{"image_size": 32, "channel_attention": "eca", "scale_shift_norm": false}
Rows from block 10 of a small class-conditioned image diffusion model, named by matrix and row number. Rows with one number belong to one channel. Each number is 500 + 25 x the weight over its row's rms, rounded and kept within 0 to 999. All counts start at 0. Numbers have three digits each.
After each channel's rows are labels from the 100 images, of 14976 (inputs lightly noised), where the channel reaches its highest value: "responds to" is what is common among them; "peak on" is the class under the peak. Only what is clearly more common there than usual is listed. The data: simulated telescope pictures of galaxies.
# convs0: first 3x3 conv (model.decb.0.0.convs.0.weight, 192x384x3x3, standardized in use, each kernel summed), inputs 0-95
# convs1: second 3x3 conv (model.decb.0.0.convs.1.weight, 192x192x3x3, standardized in use, transposed, each kernel summed), outputs 0-95

convs0.86:482485494486529468513494518494511486500533479484497492527476507527496499489504506500513545498488503494502472481499542486501520497480534479507533465514469510445510515460481524517507440482492538498487466486463480495556497485525521507505553519484468498494445535474533444494470486519502465529
convs1.86:488465490507552512533520473524475469517494484534559471495488523501490523488496511502523519548482513494572536478512536529478484488538513501498517492504506475500516492469518515513504518518522502512445477540522517514548497499536505462516553516519511455507509482514515541520480494540529527531
responds to: edge-on disc
peak on: galaxy

convs0.11:522502472505512544491522510471480501490504476501486514525480483512477488514534483521526520499516488497545556508515550509485527494524487484497513463497477554484455514549508470502511500468520511535491501519520482501513512508524482465523540511494511529476504536494498501545484487546526490422
convs1.11:510476473508524510465488535481504491495490492510491503493495469501459513538514461487509471521496540480521494532521510530539515497518515512494475502498490496510466493493511469525495479550550480493526531481494459544515527487476493489499496528481478447521498511510467534461511537566544527514
responds to: edge-on disc
peak on: galaxy

convs0.109:506490492491521467454498502513452500514501546489466501473514472546556529509481510467478478477530477529445510510485514493531505457481505458480451502508542478501472490533539485497525501504473489451492495479496498509495519516472547493511479463572499484528491442500520494527531493493491501468
convs1.109:483454486476511516465482496478493492493502500491473525495493490499531505498523477449468497501515506536462522516522478556537454510501492516450471500466483458491495502567498496531509519489496437507473517526452491499504500502510454480511485486528476509489470515481494493482456418513492567527
responds to: small; tilted; two-armed spiral; winding: anticlockwise outward
peak on: galaxy

convs0.117:503497537528510461561481482513487574514449505479486461481506536508490517499461491496507582517535521515492500546508512530459543472467518547509453497501510541531474471497529505499533530490511517454505513515530506537505525454516503499474490481480490526527473423490497525531522507505494481498
convs1.117:481493494511492489500464505472504514468522511515511554482461549497520516459529473481514526533498514468507502509487498483486487508499542514500463501536515519497463529556464511529517470502553522487520495515482543483467502537453484495482473507467456498532545463517489550479502494464494505500
responds to: edge-on disc; small
peak on: galaxy

convs0.26:428499565484486490469487480552462509492509499490487512438529545538502492466505553515475515512495484506508523489528511511487482476492523510511503504497511512486518497488451512538505538486523532503515502518479554472503499496497466490444558490512476515546516477483510509479471487521482470465
convs1.26:513477565529503458526493516511479517536557502483512469492544509495485504506535494510523487510456524528459495468495479483531502534506503513523493525499496510517481460529561519474500521512491509508494517466498491533488516551504507516521534499498498515464537452487450484518468470503506508502
responds to: edge-on disc
peak on: galaxy

convs0.5:481496445515482541486522447457520516477484500493477452464538516524529491509495511528524487505483520509560543494505456492480548498483489484513450520519486503515521478462511450480483514531435489480486500439521507521498497511508468497467532447429498516513523492477551471543516507489543414476
convs1.5:517505510504480486437487488481543473517519492495522523480522502463497492511466481490473496485479510482488465485503475494456514484530483457500527531518516523513473474502544516486468520545522519472544506449502491485514471522498499525521478525570491506462567489499477527489498459539498524490
responds to: tilted; winding: anticlockwise outward; many-armed spiral; small
peak on: galaxy

convs0.151:511503482501509538464514481515506520503500513503479503431456494514546508454507482501469483491478483516467498487496478516510453494480513523489528492503498529499501508486423486502495467507491516527497500500494516483521494490486543526341531479497505501501488487490491475505512497541505489487
convs1.151:526499537487508451494512511489465476519511520530544469499518480496484488500476510501507514538507482513488518466508496486501504550492472496474532556488573477460478475485525474488482508531464505531492506553535513510478516493521498528482495495461499517500487486476520491477494453460518511467
responds to: lensed arc; small
peak on: galaxy

convs0.110:472476468512531507492514498519488552513489504510502512457523533509516518505497508535463455479548501543476494534480513500496466486470485529511504497489505499525526501492511457537521481508495506463551491505499493503428521496488514484466536502543471444484489534481535494464508497488446484505
convs1.110:512446509485471525511503507537465531513509534532462519475521513513520546482551505512501525496554492485531506483486494504515503506512467529481460510529506506526533521499494523513550547498518486515523488484512486534497508500464497520501481503519503521491462505474491511541483491507497480503
responds to: tilted; winding: anticlockwise outward; barred spiral; two-armed spiral
peak on: galaxy

convs0.83:499499477492495520524483482488477494488513466540537490506501504501497498510498468514505492447527520503527474489474517501489502529524492507506519532488494506483491502494464488489461464544483530476477507517488504496495530514532520512523488544495514447482550517481503560514504512422521518461
convs1.83:496531497504515526547508478470507497524478548505517496496522496523515489514520493527542552511500518508506503454520524479486503493466490473519497525503494511522510465483484489440566458446522488516476511543514509509488489501520490498516493478497525497451478491474499528452490481492459497462
responds to: lensed arc; small
peak on: galaxy

convs0.68:447481502495544493512491485420476504504485490477500515446535520512495517487485480503486508439494504503546498520489504456480514507513511517521510492490487493484509474463600499533492515521470501496487494480521542488489494539520524476431494487530515519509498499529511537442470483512510496507
convs1.68:543471487523498507511506568507462480510496543492501514485425476480495504489470504499534517509504502533503504457476487453473519492526483516513454541514487495498478506510472508537468477512495538494524499519516551469503452502548497516471522498463489478484489455459513518520526520524503504496
responds to: tilted; winding: anticlockwise outward; flattened elliptical; two-armed spiral
peak on: galaxy

convs0.77:464489536489497583484445512489552549491496463497471527530512550476550500537515520533518516490485505509473478494495468489458500477486530524489484522467523469488482478476513497536509517522513520479487506515534485485483523509517517512465456485528475458565502513510533472446507511506477492507
convs1.77:455499504550499494493491515542492495515506529490531523494470512507527506508515473488479496480467492541470546454517484486498474532497452517525521505488458465498489519463417480493479478513481551516511477525488505502507504498496469522474474487490500524525554511469455534507541476462479474483
responds to: small; winding: clockwise outward; barred spiral; edge-on disc
peak on: galaxy

convs0.79:520506532503497533549485439480499504499518486499478518484497512489520509532486457523483461492458463506545507480472482520477493497495492516474471503502465474464501497497498507504503502541476500454459517499526487508503480508479462495554515504495450533523501493465477493492485514496500509467
convs1.79:470472478555464509471516467484580517521496479525485547554501554516461471476477481502484465484496543486509497519483466483499500488513517542527482498520512501499506502545486493530531483479492480487465509526520504484520544484543489498511510490507476466515511500496490473472505539504485501522
responds to: edge-on disc
peak on: galaxy

convs0.98:501516525505514490476531501503482461520513465490499523490528499523499522518515514530527513481498487501513527520530466531506478502515514516480478484519481471510481497530357516493500505487473538506511532504508494521532509533514475495507536524454519441486494492510465488494533508536492510467
convs1.98:504499493478530534474495526520550535526488552554484546533503472495537510524462544554490506491486488482472490509511490475484497538489534511490475513535538519494537464493539475481488467516498519477482539474502447505468499497506508488483533483523535503497476459498495473520516526487497493433
responds to: lensed arc; small
peak on: galaxy

convs0.10:512513505492529443447556409495447532527490523504525515507468482537541517518440493502485462545510485530482530494502499474494533447489499516475525510492486498467533490501476461474509515484511499444477497440501595491456519510482500535452469487528538497491475477492497504453464495508517491514
convs1.10:533500510494518511507506503494464481514475571478485512533530496531480534511525543511496480487510518470505499547446526515484524517487519480518500500508490517511498539499540483466461491531514478530461484525538538506505528498507488476528516481509505504507458521485536507518535476467505476497
responds to: irregular; bright star with spikes
peak on: galaxy

convs0.81:482485480497510490537464490500515484481510487537551529536466498457518501463511494479445454414496455494433508481520493521530462519487500490491555548490519539492530567524538517541505482437523508534489485558527526530520491492487503482490479511474507536486477454509483497473519507490503528468
convs1.81:539468513542480499484500494480509484526461493494503525454461508485504528460519471503495492506485495499489483479482520502462481454477481529533482505491465469541503536434474542533471472477505487486515472495485511502501522461480554463484514471507483490520509548546512487473516492436461511526
responds to: tilted; edge-on disc; winding: anticlockwise outward
peak on: galaxy

convs0.137:507489493506507459502470549504518536506474503429509424507528498541451495467489486495507432518471512489525490505501421493536462520496485482495484485496581512529502497462501515515501465495491499521533494507526480509512510497517497511504522484510469544543490493491541472475497498495507500453
convs1.137:504513511511486516516487472513495513512449470507524463514498477500478467527500508543478450504506531540498512407483491518513491465471474535478534512527491549465498470508521506497547473506519486541464468494521521499487510488519484498486503487495485507510489524485483479452514509477454472475
responds to: many-armed spiral; small; winding: clockwise outward
peak on: galaxy

convs0.113:528498485508511517501507503498497502512487478494493496524462513490500529460501542516528500487544483496499492481487460534516518504518538521462530465498471531527510523461554457550521495499493546460558492522480549492505471503490504476447532507505538491473469486497445510510516516541518471506
convs1.113:472523488508514546502555489471514501498485557448518499502522501542481516488550498507502508556519462510505509492524514513450456475525494473501458481498507475503481517505514514557459499473496478532519473496534488521457500519493482483565511499516517527505495504513538524532511523531505478494
responds to: lensed arc; small
peak on: galaxy

convs0.34:501493461478494517470509500503486495498495504477487533559500515509464504533499491506476475485518519465479485468505498487477427491520505513481435499494449483503477477524504461510513513500468469527495489492488523454519495499501484505506516420507527454440537466500513488580485481518455488490
convs1.34:497496465485490517462486486474504466542488493488499521495519515551510460481528496485489501494507500490524515539458521507492541513507520486518480473428497474493492509512493504478463487479514480490506480500499500515482486477543535500536482516533501532505499496439484481523494516489482450506
responds to: lensed arc
peak on: galaxy

convs0.43:459511455479484509478522454517470508504487487473527494455472529470528493447491501499499478450472514511484490482510501482432476489496536454503550519496508554443462515482511446486488535560503549486498515501478500529468506480482473523469558479505506475526487553473459511495501500495523476451
convs1.43:513537488498512523502520509520456504477508590459457458520514491518487481542491512507558501477460514503505505490469493502495511502481526529514508566532518528464487499517497490516493461530488470528512476492507494587507562493496490526515465472511503486497479513493504520511498520524481462502
responds to: lensed arc; small
peak on: galaxy

convs0.53:496510496500495477513512463493468494503495482496460506474500473500539494531561482498466503488467472498537488506497522467477485487459558531507518522486507484500479478494449502501536494547529461434526496536470498481505483517473528508491520456495510477536531509482424530443493526480469475538
convs1.53:512506449508480496540478499455390510527503538470468485529506528494478500484469517490507472516535541476505501468456484538518529509468519497492507508425490512476511497498533502488503534522494500501477482512517518504544553496481496470492551530507476514461482503518501476493501508469483467511
responds to: irregular; small
peak on: galaxy

convs0.75:457491496511488479520505497470511494509522487482462534464490494502529515501501540503519454498483493526510464484490455503497479469492487507496500524507492494504494485495467477501499479528535522475515497504497481508504505471480480509471479507547511491516491517506501507494507497509507484524
convs1.75:509503527497486542516474478506508493521529555506499518542527498516481502520520496539530475472484514527537532510517488468472497513448477486492505479517514496499499532513474450516547514507488504520482517548534532503526512514566518544490485481462492565534491474479510527505486461528480487499
responds to: lensed arc; small
peak on: galaxy

convs0.56:483488510512517485521507473510476516482504512482502497458516473495482515463492460501452498463441514492549499519504508477453497460478521525483507505486513543526510510509498466490483482520439479523489514526518470506510464513517489495401508484499507520512510522501523485506514512498489468513
convs1.56:511505518480482485475511512519463528516493499519522519512498519527515505501502519523487520511497497495481538508471463478501500531532515538533553521523492517521507506493492445527497445513523500486554501517501517507486504537530470571525499465496518487534472512485524497497488540512481526537
responds to: edge-on disc; small
peak on: galaxy

convs0.118:496499451493514489496540515537514521502492540526509490458491515471501514527500477455489493404518546519498498518521559502506480485454477532493477552513530488496518509527549511489465509455469472501503494457514487528522487503526516514456478469516501492525496444502552497524496472495481481524
convs1.118:502489541534541510510516469482499536487494457523461486514480504568491501470488494531503520505507462429504559496477527503535528510494502448516460518496466513520504507503450469510484453438475474448500478483517472507486493468473491521488469468471453465513483519498500467516528538461491482507
responds to: edge-on disc
peak on: galaxy

convs0.40:486519570529526502511514415473442523530504492491505536443473489520490511539475480520457489596489520518472513537517382498520491509468503501515471491500509493460510479468416512519544465499490504422449521475506565513498487500513515519476472459483493463482511526508489481503525526484509508494
convs1.40:510480503499487464481468575453496471500520494507462489467464490543500546494479541482507489469521514449539471545473495491496488496482511501523520511481522513474476526490516542510518516510456502530492455534501563505500513450490481524464533486538513508469517520464458467518483500502501466477
responds to: irregular; small
peak on: galaxy